Weights of a small spectrogram enhancement model.
Model: 8.33M parameters, log mel input, arch unet, norm batchnorm, widths [64, 128, 256, 256].
Training: soap at rate 0.0041, batches of 64.
Data: trained on synthetic speech, music and everyday sounds put through simulated rooms and audio effects, 39062 training examples.
Rows from block 4 of a small spectrogram enhancement model, named by matrix and row number. Rows with one number belong to one channel. Each number is 500 + 25 x the weight over its row's rms, rounded and kept within 0 to 999. All counts start at 0. Numbers have three digits each. After the name is the row's rms in percent of the matrix's.
After each channel's rows are labels from the 100 clips, of 14976, where the channel reaches its highest value: "strongest on" is what is common among them; "peak in band" is the frequency band that holds the peak. Only what is clearly more common there than usual is listed. The data: synthetic speech, music and everyday sounds put through simulated rooms and audio effects. In brackets: how many of the 100.
# convs0: first 3x3 conv (model.mid.1.convs.0.weight, 256x256x3x3, each kernel summed), inputs 128-255
# convs1: second 3x3 conv (model.mid.1.convs.1.weight, 256x256x3x3, transposed, each kernel summed), outputs 128-255

convs0.20 095:516531468509500529472513548492438547441515522454538487521485505517481519505477482517504505482572504499518529550488488548490537465484529500537529481528494536481489491473533505545501482511465516490547544434504533509505511498537470507501531498476507487509488480503511500489516532510506480506512501473541481468543487500482517493549511482443553506492520526532483500464514503491484518491486
convs1.20 096:491496505492477517481490507528543505489501497530478457437517493476497474495486558497546504496504469483486493459449558483510478514500481519477507516527512511541467522511519487463460496487486495515514495519500481517525514504521506526525463560480494518439487529491480523525496469521503496482465496516454448520567490468448483505473532525531503505515477528527479500501442532491463490483518
strongest on: bit reduction (66)
peak in band: 2000 to 4000 Hz (73)

convs0.208 118:514489538474511546601495517516479489492533491470577473484459543484460505503517487488515491500518526496478444522461505504477514486510537473456471489457509468514501525486489514519503497533490506495488468476495512476492536509521505439500479534507510512478499463470490529505517493505497501509487504487486502492490519491494443491526484497502484490511485492494515543528487486519510489493520
convs1.208 119:495483494506501498445496521455557472496490490517461493496531484500501540493466509504491493508495465478475550514508540488504467544463494490516538491520479550520520496480526480496478502507507453505480521468487517484543493490538493516491495523484478512521540523480440493461482503473458504448475516487472498490540493457532501511483507452451523496495472506532488520482500539508511525492541
strongest on: bit reduction (83)
peak in band: 2000 to 4000 Hz (63)

convs0.145 109:500525508513479490505452476457492517526473487496494526467465492528495490544515469523457489471530536553495456460484526496473493489481492500541531488478535519463520486526532468483485500470489534477520482461457467544500531465529502518483515514515514490488488495497492495503486498494483492525525469519553495470483517492500518517521402464530492481489488492464525532534497469480509498504503
convs1.145 097:504509542493512481466529489543511491511455494505518475522477495486505540497486469504503502543516473453497517492536533529493528506518527505447495524473478479516484499506477558492478480531492520488495477510503510478495484504475491509453490443477507534489485504502520521510512485512491520451516573493453482536528494554490465538559543495461465479543516546562499490474470467528509518516502
strongest on: everyday sound (97)
peak in band: 2000 to 4000 Hz (75)

convs0.74 098:497461483451480518474530494510572474503479484490516494495519487521514517489523504516494507484578472492432489545471506519508509508517485469521540484484494488456503474492569479546517506475479498464462504472454521518502504493546508474478504508467442450463519482487504471468522503524510465467523505501527472466471525501500529537521503515477510507522511491475515500487516535537490501535514
convs1.74 086:519504482514539511449497516485526520482472519505473493472507512467489466502450515467522510473507545478477504490495475492510495525458507525476507487602502502517534461512552496489472549472471511551535516504563493477515461507528539505515452554481508514523497548500462544515434488494505495466483538495486500501559459508503473492497512465496504520536492483489499520501481476491489490445506
strongest on: bit reduction (65)
peak in band: 2000 to 4000 Hz (88)

convs0.154 110:485460500508524505481440483477493501523465469528549502516480456428503515503481516468505497526534470439477467507505548516492528505522477512473463491476510496518493514515488520513487504473498515473528477478494527488469538521518498478526498494482457501526488465523513456510451474478505512488464498486519504461532478486499505514501446462491496494481529473516509503466488512489497538499488
convs1.154 088:510542473471445462453506484499523534484508526470475530548483522464500541490511496513451494549480452503496541468528472471518481506489545495467527525506450522516467482491492494524480520462499494484502515468539526521500488475488486482456488493521521503469477514479510541458489543511484499481557502479513496530472492503517535496488547516504508485514476527541492463460485501485474471531488
strongest on: drums (79)
peak in band: 4000 to 8000 Hz (100)

convs0.140 103:495532521467487555550508531509523532490464496476536516452506501478496516492495498485501499482544509498536440547476483520551521473492504464479500497452462518509507547471509470497522465525535531529530480458481517527484510502500498507508493465541510525512503487540489546511498517503467478509488523499457515488495515505492475469473493475507550493489475460472481530471456488493517495497464
convs1.140 102:485486505476502480469510525534516456511523512487442489484517466473485560526494520505511517481483499501452538484521480490430503523464505514518475514538513513511459528503502516495496492528506526508480529488513525489562478515521520526498511538518524517498512552470488466472460442491491489470458446514505472508509498496517484490469487473520454523453488496523551528515453515517503539489527
strongest on: bit reduction (75); everyday sound (50)
peak in band: 4000 to 8000 Hz (85)

convs0.225 114:490510514518473511541567473504506485466521495555470500505513491511501504518524511475480481501523477451533481509476529502500479530516531465502480516489492524521565500513499518485499499512462477481502525514535515515544497475496512479456478486475452436464544481468466514508528471480482497501466501495495481530513504548519498506533520491499497496511479513502505522527460477466510490487507
convs1.225 102:485465489506497520460504501526498474502532504477491512506508467539487510517503489491524517505487488498453491522489502511512513524486477507518476463471532502471487505473532508469515486523521501567534504507497480476534504485507483520489524488534496514531472465484510531518464491475485489471460498468529547516454487474499524495465539460499508506495497493500497473492514465503543513500496
strongest on: bit reduction (64); distortion (30)
peak in band: 2000 to 4000 Hz (94)

convs0.63 103:529430521481444518504488505485469490488502462509446529500489510481479521499459511492473483509481478538538486484563486506539521483476525503478487502513528484498511487530474490521511481486474460502511500500490464539552521466508528507466435503485527475497554505492506520514487490494541521504469507530511502510477501539493523540504516526510490490495496444513472499465472577510501473467489
convs1.63 097:512503517537535458469495494501466542480488493553519543515521501515496478526508536522507474540533509490509461503474528538514467518496480491546489465485451529474488502464460517460476506487512514497486516486501472486490541515550458570519513555502492489492492509499516504495494483496490491512523516540497478480514472497533492496479457474499519492478512524504462504518511485505505521465506
strongest on: everyday sound (53)
peak in band: 1000 to 2000 Hz (77)

convs0.10 120:496499493493498536435465473543498518495462509518504503522501473477496513522532479473481490507505507533515479548502527493506533490509464523489500484466521508471488527478494487545530483476470482535489476525487533524482501496532467475494512456500480502505487480478519471499495484508488510528618531472513496483512490491472491488491479542481507520522517487513463506483556512516519464534438
convs1.10 103:526487447488446533523516525489499489503507499478465474462476485460502492510467507494479522534501501523515493528491483498506483508424527515504514511496470511521518516525548473501516504468585526469535540501471499521521496509512481514495474524482520462521488516525503527509486527516458457479446493510445491496445527493526511523522512501524505485500514469501513540516507500459476500476477
strongest on: bit reduction (39)
peak in band: 2000 to 4000 Hz (53)

convs0.246 104:484493575506510478513485514469449557521484542512469466502537496462503533439499489470496484473470473508500484512500464449498529497514459489523475492485512460528471494474480524492505502500489484569504482491501505535505479486472486496477482452529531484478480497498534501514487486485519515468539552535501493459494511500471489477469513483504488503494494504518510523487492501543541485484506
convs1.246 110:505501469468498487492518524492510455503482487481490508476487449490516544544503524492528506473529485490530486521511453473462512499477471527488507540506503535489476512503552504479535497499519540486523529518501507464503501531492441489517501492496474522480502507544477496464517528500486478472474462457510505496493488468523489522538493495469520532501482486502479484520503487455458526501501
strongest on: drums (62)
peak in band: 1000 to 2000 Hz (97)

convs0.37 092:459532523503474522488495503526521479483526474509504489562473487477522510549527484500462494460491530525544500487527507486548460503482505538513523486503521467441501506518488506498495481471488486479521499519562489536479533502545497473441507460490466440501503516463496478482507490490484467430516525488514524528502515524460512480504479502542534514477509491516487504494474515512508489498511
convs1.37 092:498514534509529517544500537517538499501466484486475502492522523498498500494489503525534480542510477499497455480505468500522480489507482508466513480476482506493510475504482530506487526510474458479492454506488492494454465498493467535478485483510525563462495486501507468527533526468535503510510569495485513464475463515520483467483467540470490532484516507515491516573498460480542463481489
strongest on: drums (52)
peak in band: 1000 to 2000 Hz (68)

convs0.248 097:533480525460456537510489520527526478512496520501486454499471535485478498476524523506516484472485502476505540500528505533499516468464506489527511495475539484508509480472495515479508523460526507496513485492500466548532499510507512506548522503547498502538513531481500491496546488495497524499484500507475558489488508492473485505437458554517473511512507535501462501473472589509520492527484
convs1.248 094:467481470489553426530519507501487523505501456520464506473512459533506503510477461495469506514507498487489498493492538507476535486514510507497417444504505493493549523531504512491475486488510494496496521498478533452563424476499506547481492522506503484451475490507447479469462536495486528459487534532487507482511467505517493497509512478505552515521492460498484504521510507483500508440477
strongest on: everyday sound (50); reversed (41)
peak in band: 1000 to 2000 Hz (72)

convs0.253 101:509496496524477498521532498523481527498537511508504499502510514479486475497491497481492468448520491536489527509456479516489497479509466535505516501504534534575499479520508490482503529475427512463501461533529502493545486495500500490522496427493515466502499537497477482529484534442529525499490444469541518494518520512501519473471519478496491497520487506512492524497489478490508474541501
convs1.253 101:452511535450490505426515519484517486492500482466504483508462459510512545513497513473468524509513487470519460490507511468524500533481435478533520495533511490464489503499540483536509522500521469547518491517484520454532535499507466475513516482472501464475476466528507527497473531494507510488491532518517490550480521494536494481520537527484547539516510501505519458524499530459509533511483
strongest on: bit reduction (66); speech (63); number of effects: 3 or more (32)
peak in band: 4000 to 8000 Hz (79)

convs0.107 102:507505509544509485490511478536501486460494507512509495544495509531516517521515486494463519472565523493475494469519501504504529476495493501550500506505498544516516523496485503478510510500533495524530535464507475479503499514490465518489507496502485465471526461560513480503500520501528492526531533484511496549511498552536529529495517450496493443477497459494470528467479532494482546466474
convs1.107 087:483484522481517532486481476513542484540510529491490489514496517518467512447469517531494518538447480503507508502486506474460456520499487530490475480461458506471510498509526503539551482494512504530514473484491536495479469461510489466470529538519531480459477476521527452500488485478520492493495524446519528497494491476488476506505490511515493535527500494483513482492497519486501531512523
strongest on: drums (71)
peak in band: 2000 to 4000 Hz (72)

convs0.220 094:479512497542472454464538518503437532542490444509518524538464442539514474505548531515470532493504465493494490466527517487497517489524485474478510503498508475517507482475506539452520549512509461494524546470518514471493492474490512482514477489492483486463510508475467438505505498520500478484513486492495525501509469530467522489495530528504512513496481510522480470530514503518526533486463
convs1.220 079:506530480484468501494499483498508511514474525507500486505515519479516511543438494500530556512518504488523474524500499466518501518467516532492482530513515452485455432488523524551483467505492561480486501512479479529441480509485486541456479458551495475469465519518540520516483516511537507475516506459516493462460505513537474468522478487440477503513524475495510489462501527502547476536496
strongest on: drums (98)
peak in band: 2000 to 4000 Hz (100)

convs0.97 102:488512509500493461485520489513487500489495485488479528515472531566506489524481529481488509454528514497430471553462492516505503517500504477517522533496484481467494487503557493536519523478479516494537538499497530525552519462484505509489470500535491506502506476478508532477514461518527515489523486529496504539489500530509489504435513482503508490516537466472540520513505528501499488511504
convs1.97 103:474486489527451506506493508499484485500530517489506490481521458491488512479525478499514517475507431475539460454480490471495514493509492513500510463518519492527545484481475502523504506494456538561543509516540539474485455522498522507481518483453495493513464539519485512516530512530483467486460488527512516485496519481483531531522506523485500464540497495529475500504484491512496506492501
strongest on: everyday sound (57)
peak in band: 2000 to 4000 Hz (90)

convs0.135 103:516516534508556449477498511522458483480468521498510509490479457510503506510522477454488520478526515497457469517525556453508496486502572501472472503502552498522538508470485512462482503483502512494493519521497502486457485485511508486523525470502513457479494510497526437501477473489497466514508499518477476488525433497488514504468487490493534525490442494497517492477512505492498506499480
convs1.135 093:541494432475461479488464495501514516533503531526472500505496511458504507529497511539518514506484483509523549482513456470511547507531524495478534530519518508483490490529553473534473481477517482494519469467475456564486476458467541485464482513520518526475485538526535480478508499510530537508506511453478508491525510506548500442510553529504508480505484514520530482493503486507534536505489
strongest on: drums (96)
peak in band: 4000 to 8000 Hz (100)

convs0.150 114:530489533509481501503481513483513507499549488514504505478496511451480457460502485489507496463546459535488436535512527479494495505516537485503499503457533523545464528500495525474531549477483503529491474514543521537506483486500506531497468484502492479494532452482504477505496520514490460548479462494500474482517493448443517539494506514505520499486443490477472529429495521523499522475529
convs1.150 096:556527450460423470514478506495501512515464514458473504514485472458494555571503530502487514516519510484488526502529476469515556535514506514478524505511501447487528513498485497532470431472489554509522510489450499521502481482483517503491521506512509472480483521505471471516485487493516534495505504518455522542485519515519489461528550499501520473488483511563501529511485534507490498491475
strongest on: drums (70); bit reduction (38)
peak in band: 4000 to 8000 Hz (100)

convs0.113 115:505543489495472528506499538524521493513494510525453525456514489504529462480518523475433490468465526484527459549543487508528491535497477535492508485529528518533509491520555511497479532434481485501492467509525486501492522511489515488478455512534536471507477553457521532488494518483512508525500522531504524487526462487475504481499526533502476483453457477487452490477497510484521503479521
convs1.113 118:518498598450501494505513512504483529529523512524529493514524519476513474523546483506512505507524507524515482457518464471461509461501466507532481526538448473487466503482487536502534512490517446470477490521442506481481501493521522510501465522554491512495503509500540480469478456512489509514511517516530508511473490546501506473519484487462511511502514512463521503518528495517473544552464
strongest on: everyday sound (62)
peak in band: 2000 to 4000 Hz (56)